python train.py --arch="unet" --model="segmentation model" --dataset="rendered solids tumbling over patterned floors" --train_examples=97500 --image_size=48 --crop_scale_min=0.8 --horizontal_flip=false --rotation_deg=10 --num_classes=25 --norm="groupnorm" --activation="silu" --weight_standardization=false --channel_attention="eca" --pixel_unshuffle=2 --widths=[48, 96, 144] --blocks_per_level=2 --block="plain" --attention=false --upsampling="pixel_shuffle" --label_smoothing=0.1 --init="kaiming_normal" --optimizer="muon" --muon_scale="original" --lr=0.019 --momentum=0.95 --nesterov=true --orthogonalizer="newton_schulz_5" --adamw_lr_other_params=0.0011 --l1_shrink=0.003 --cautious_weight_decay=true --ema_decay=0.995 --steps=38000 --batch_size=384 --epochs=149.7 --lr_schedule="constant" --warmup_steps=760 --weight_decay=0.02 --adamw_weight_decay_other_params=0.01
Rows from block 7, named by matrix and row number. Each number is 200 + 30 x the weight over the matrix's rms, rounded and kept within 0 to 999. All counts start at 0.
# conv: 3x3 conv (model.decb.0.1.conv.weight, 96x96x3x3), inputs 16-23, a 3x3 kernel for each
conv.47,197,194,199,188,222,200,206,193,237,188,208,196,218,202,195,209,189,184,202,201,203,198,198,187,169,211,185,185,184,172,142,196,225,180,160,174,200,159,179,224,182,234,205,226,227,202,151,163,173,192,190,193,170,204,179,187,200,202,196,188,204,189,199,199,200,207,199,146,207,193,179,130
conv.48,215,210,211,249,214,217,203,210,199,172,197,186,154,199,202,183,222,212,211,195,203,199,137,177,127,98,175,202,193,185,173,136,162,210,184,185,232,194,188,241,191,196,196,228,201,195,202,229,244,233,172,212,246,171,194,200,223,201,185,198,236,154,150,211,203,207,217,166,158,253,201,178
conv.49,187,180,200,193,60,206,197,200,224,194,195,207,190,173,182,199,186,200,199,214,202,199,197,188,196,204,200,193,198,191,171,161,193,191,190,231,232,203,197,235,252,195,194,189,178,234,252,204,215,248,232,210,202,193,190,201,194,202,201,198,216,174,189,208,248,202,180,200,207,197,206,192
conv.50,197,221,247,183,242,264,199,288,287,197,185,198,197,225,210,201,223,204,157,148,197,186,188,179,191,199,190,163,124,162,168,33,190,203,150,183,179,206,212,196,236,229,209,257,209,193,185,193,181,163,164,193,198,192,197,190,156,208,289,205,195,217,177,201,162,189,188,195,202,204,205,215
conv.51,199,199,193,192,210,206,213,199,199,200,194,189,235,194,193,194,160,197,184,187,176,246,144,200,211,189,184,26,154,235,96,159,224,212,210,238,203,219,201,167,119,155,215,199,168,206,213,173,199,192,192,199,185,190,200,221,247,165,210,247,206,196,199,203,189,202,195,196,194,215,193,165
conv.52,201,194,200,194,186,200,233,260,191,213,197,202,200,199,207,200,213,212,208,212,210,194,188,207,195,185,193,190,199,176,160,160,190,181,136,162,202,211,197,204,203,176,214,201,198,199,209,205,174,128,157,198,211,200,202,194,197,199,190,191,173,194,183,192,148,201,124,126,131,123,119,190
conv.53,199,191,186,190,161,194,161,195,217,194,193,205,193,159,171,198,154,202,188,174,185,148,111,198,180,185,204,186,172,192,149,106,197,196,136,197,190,203,211,197,173,187,193,203,190,201,209,196,202,207,202,197,195,178,183,178,202,141,63,194,198,166,200,190,155,198,168,273,212,190,198,166
conv.54,196,196,200,185,238,219,147,239,263,202,202,197,205,210,237,208,187,201,198,178,234,191,74,184,197,157,179,253,181,230,194,173,173,212,172,197,220,201,200,209,253,237,201,198,174,187,195,184,206,203,171,234,240,198,202,198,194,205,191,204,187,201,181,200,198,164,198,260,254,166,213,204
conv.55,200,211,201,198,201,194,198,145,164,208,196,222,167,95,190,213,197,202,164,190,213,168,206,196,196,203,192,195,197,175,187,186,195,192,205,187,213,225,212,200,235,204,211,227,225,200,166,198,204,183,177,139,198,196,212,220,186,195,211,213,197,209,212,232,218,209,263,142,208,193,180,205
conv.56,196,203,227,189,195,208,199,189,243,202,203,199,201,205,202,195,201,228,213,207,191,231,215,205,250,233,204,188,158,196,118,86,181,178,134,189,201,225,199,195,202,201,194,184,194,212,201,200,192,192,205,202,207,233,186,197,231,199,179,200,227,199,188,199,204,227,205,182,180,203,190,196
conv.57,201,217,200,201,208,200,198,202,206,196,202,200,202,212,206,199,211,210,201,192,199,239,208,196,225,232,194,160,180,180,146,64,140,215,130,196,202,203,216,194,180,200,182,166,195,197,199,197,206,216,204,199,218,196,202,192,198,207,112,180,220,198,196,207,190,201,194,159,167,195,206,172
conv.58,197,195,206,210,188,204,203,209,205,205,199,195,195,253,214,227,217,189,196,212,208,72,124,230,11,71,201,209,169,211,105,70,218,191,195,230,199,198,180,197,217,187,194,226,199,175,196,196,185,186,200,145,181,201,214,216,206,204,189,213,211,189,200,195,159,169,203,200,179,205,268,198
conv.59,183,187,208,168,175,198,128,135,203,200,182,208,207,216,202,210,313,186,213,171,200,227,210,207,245,202,210,204,200,210,59,142,210,192,200,199,193,195,200,183,194,196,150,187,195,188,192,195,166,190,193,195,217,213,207,159,191,222,206,200,213,254,205,203,196,213,195,193,216,186,205,206
conv.60,214,209,165,210,223,209,183,144,181,138,208,198,181,208,195,208,214,203,157,160,204,187,152,209,233,191,242,199,197,176,200,154,199,204,198,178,160,216,226,185,170,270,199,191,201,211,208,232,184,197,202,201,196,198,206,258,213,198,217,237,204,195,193,208,185,191,259,303,201,214,263,211
conv.61,195,165,184,197,199,252,198,209,218,203,210,226,170,201,193,191,200,195,191,227,218,144,157,162,160,178,68,188,242,187,70,102,102,199,189,145,190,151,160,188,167,191,200,92,172,205,196,181,216,139,152,261,182,161,189,191,192,196,200,166,185,240,217,187,190,191,218,199,199,241,205,208
conv.62,195,168,155,178,160,172,176,127,140,200,197,199,195,198,195,201,197,201,262,183,192,228,205,184,196,204,192,160,164,190,197,197,192,170,163,168,201,201,201,169,162,198,147,85,196,196,199,173,188,192,204,209,201,259,168,185,200,181,182,206,201,204,209,151,151,207,184,170,184,254,206,197
conv.63,197,175,190,190,176,188,195,177,208,217,197,198,204,162,174,198,135,196,196,186,202,231,187,179,182,197,198,210,157,164,179,68,161,169,165,177,170,195,187,202,236,188,216,199,186,196,228,230,198,205,197,198,200,202,189,184,199,199,181,202,220,203,198,204,201,192,198,238,207,196,227,204
conv.64,199,208,204,201,185,155,201,182,179,187,192,203,195,172,182,205,215,198,235,215,200,198,196,199,192,186,201,190,196,199,181,117,225,211,189,196,195,180,197,192,261,205,184,212,196,202,194,159,208,188,200,195,202,197,204,197,177,199,273,193,173,207,170,167,213,204,184,202,214,197,111,193
conv.65,200,203,198,177,179,192,183,189,200,189,200,219,210,200,205,211,200,168,193,195,189,179,197,159,199,326,180,248,266,207,263,200,129,250,136,65,189,212,190,176,179,186,187,203,203,204,219,207,214,197,120,208,217,210,184,200,200,181,197,177,198,203,229,174,208,195,192,198,214,204,219,199
conv.66,201,177,196,199,147,219,198,205,224,196,190,183,196,210,193,198,203,204,179,237,210,164,198,198,190,196,206,193,203,215,163,147,221,195,213,220,198,129,175,155,99,186,213,208,210,202,255,202,213,186,197,202,185,193,194,215,198,211,249,203,207,193,188,197,159,190,197,203,197,198,197,190
conv.67,198,194,201,198,170,198,196,171,193,203,202,201,200,191,222,188,211,214,199,183,249,195,176,193,202,191,191,202,163,158,187,174,192,174,190,190,213,241,193,205,296,201,203,274,198,223,212,198,204,228,181,201,199,203,206,224,224,198,201,203,194,196,200,200,204,193,207,228,218,183,181,178
conv.68,195,169,196,172,172,196,197,212,274,212,198,201,205,211,207,196,223,217,198,223,213,181,198,205,172,188,207,154,124,180,165,0,158,223,114,218,201,190,202,182,207,212,196,195,198,175,185,191,176,214,189,173,201,197,197,195,202,224,198,181,227,230,185,188,191,193,208,196,192,202,198,198
conv.69,199,204,195,199,216,198,201,220,202,203,225,239,244,214,202,209,201,174,169,174,201,160,108,210,191,184,218,157,192,197,145,13,151,170,143,207,208,203,205,203,193,202,197,175,197,194,177,189,193,190,191,203,192,205,194,195,202,200,134,191,203,191,202,204,201,192,177,204,210,191,228,207
conv.70,200,203,197,201,225,188,199,204,168,214,202,209,224,315,276,202,258,200,195,204,229,187,190,198,216,201,197,159,203,173,199,146,200,211,148,187,202,191,195,194,195,200,182,190,196,195,193,198,192,164,194,204,182,198,232,228,200,250,351,199,185,248,203,201,190,202,142,194,187,196,195,200
conv.71,200,217,201,186,212,295,202,228,263,201,165,142,205,201,158,209,223,200,196,178,184,185,98,163,211,196,157,172,196,206,193,217,173,153,169,190,176,191,206,162,192,189,214,213,183,215,217,197,193,200,195,198,187,202,193,142,191,203,225,206,226,188,200,195,154,180,198,141,164,150,161,154
conv.72,199,194,170,208,204,199,218,240,199,193,202,197,177,153,168,229,204,214,167,132,203,192,195,188,144,180,156,200,0,202,238,87,201,278,108,138,170,193,207,164,237,281,203,264,237,202,184,198,199,208,249,205,205,210,184,115,199,194,221,199,189,204,220,188,206,201,203,206,214,198,190,193
conv.73,168,199,193,184,200,205,203,159,197,188,150,199,193,174,200,166,171,199,196,204,193,188,151,197,154,184,216,200,149,196,0,109,196,27,114,180,199,209,192,218,200,207,213,182,205,188,203,228,212,195,206,230,234,199,196,202,204,140,152,207,183,192,202,200,156,138,257,203,179,254,263,203
conv.74,200,179,200,193,184,205,199,190,180,202,229,219,204,269,256,166,216,189,170,180,171,203,239,169,282,211,213,207,180,189,226,67,179,181,142,177,202,189,186,200,162,205,200,173,198,205,156,176,212,205,205,201,195,183,174,182,191,212,276,199,198,221,195,200,199,196,202,122,166,210,157,200
conv.75,204,225,204,224,189,195,195,202,209,222,156,170,199,206,224,215,200,198,198,186,190,198,200,158,198,203,193,190,196,216,175,202,213,155,178,180,187,193,200,198,153,187,229,197,234,189,205,194,198,242,196,190,212,227,192,185,187,199,199,200,206,196,214,180,161,191,153,171,161,159,229,260
conv.76,196,208,228,216,242,188,205,168,175,197,237,231,199,202,189,211,203,198,196,194,189,169,193,197,202,223,199,164,189,204,157,177,200,198,204,212,200,219,199,205,215,225,192,190,189,200,204,201,212,249,209,190,190,200,197,198,198,215,224,199,193,203,197,205,221,196,208,189,208,213,242,194
conv.77,196,201,192,191,198,209,164,177,200,210,207,223,254,278,294,206,236,202,182,213,200,201,240,202,190,214,205,182,200,187,139,157,207,146,179,196,209,214,198,216,259,200,208,254,200,215,213,181,201,167,184,201,160,185,198,263,222,218,344,242,210,228,220,152,175,198,139,96,175,184,196,196
conv.78,204,205,204,200,253,191,198,223,217,204,113,116,160,141,151,163,192,205,203,209,237,182,150,211,164,139,198,181,108,198,80,63,177,181,105,201,199,190,198,200,201,194,210,200,204,216,210,207,202,164,172,196,198,204,191,198,204,169,198,198,188,197,193,162,159,191,206,109,175,175,136,187
conv.79,199,191,198,240,124,138,198,197,200,189,151,201,221,180,205,209,179,198,166,187,202,189,188,199,191,174,180,170,155,173,203,97,197,198,217,194,218,225,208,206,155,150,141,185,193,205,201,177,229,193,218,212,215,220,191,191,195,182,164,139,189,185,185,202,306,236,217,121,197,214,204,192
conv.80,205,193,192,211,186,193,196,182,183,205,209,194,196,215,236,198,203,288,195,188,200,202,181,204,188,140,197,203,198,192,189,166,195,200,200,222,203,206,201,198,236,204,196,171,189,195,198,196,173,126,122,178,67,140,234,208,206,211,204,199,202,175,190,194,203,192,232,227,210,272,193,176
conv.81,198,181,174,175,191,198,195,217,207,199,207,171,211,229,224,186,182,204,198,172,198,197,124,193,147,151,184,204,196,208,226,157,206,223,199,212,199,201,190,204,207,218,242,249,231,234,191,186,210,180,154,190,207,192,201,206,187,218,230,200,201,190,172,196,124,200,216,286,161,190,217,144
conv.82,198,205,204,214,194,199,200,208,199,212,240,205,203,228,200,213,190,194,166,183,155,201,202,196,200,188,198,238,202,208,205,212,214,111,138,201,201,181,197,198,157,194,207,207,192,196,201,205,191,185,198,190,154,201,181,196,190,176,182,191,237,209,188,198,188,205,228,228,199,216,209,162
conv.83,188,178,210,198,191,221,195,204,220,203,214,194,200,217,192,184,267,193,147,144,209,201,177,209,205,201,194,176,215,179,130,140,185,189,161,210,195,204,164,196,196,185,196,269,246,196,236,231,181,171,222,201,154,211,55,193,206,117,202,258,213,237,197,216,211,199,197,276,219,181,169,203
conv.84,198,193,203,185,232,199,201,231,195,194,171,199,160,148,201,199,137,161,200,200,197,102,122,182,123,81,190,192,155,158,117,83,131,152,169,179,182,204,200,204,264,214,213,236,206,185,249,257,134,240,201,150,183,189,162,196,204,162,221,213,200,217,211,196,191,187,191,166,189,207,199,200
conv.85,203,194,213,200,188,226,222,171,199,182,169,198,196,167,197,222,171,193,229,203,205,228,137,221,224,120,209,264,250,177,8,368,202,159,255,216,221,187,201,219,199,202,200,201,205,225,197,199,191,150,215,209,202,198,194,208,205,203,151,238,207,188,205,200,220,205,236,202,185,204,209,193
conv.86,218,244,186,161,123,172,174,178,222,250,248,214,207,199,195,155,166,178,223,204,176,200,207,158,162,212,179,155,191,195,200,216,192,193,185,194,250,234,201,201,167,217,197,176,193,236,212,198,193,181,182,206,200,226,201,132,194,229,194,184,198,232,192,271,257,138,192,267,246,196,275,295
conv.87,189,199,204,196,207,204,170,197,211,200,223,209,199,212,192,179,163,199,208,186,203,228,180,210,195,204,199,145,38,112,261,195,153,312,203,200,191,182,199,190,196,199,203,198,189,174,205,204,177,218,198,199,200,202,209,195,205,202,217,201,197,194,193,169,185,192,191,179,209,226,196,216
conv.88,201,189,198,195,200,208,195,203,224,198,190,189,201,203,201,198,207,214,209,191,235,173,120,207,155,138,216,200,239,214,169,29,182,229,184,226,204,209,219,190,193,193,179,189,193,190,209,192,190,203,200,221,180,187,194,190,204,208,217,212,201,195,202,191,198,201,195,199,194,194,191,193
conv.89,202,200,194,199,191,201,204,205,233,203,203,227,213,254,244,202,194,231,233,196,178,221,222,202,206,213,210,190,198,239,181,123,179,190,195,187,212,198,198,209,192,184,200,163,201,182,146,165,173,163,194,196,202,202,200,202,229,176,196,212,192,153,196,204,209,235,178,211,200,196,197,183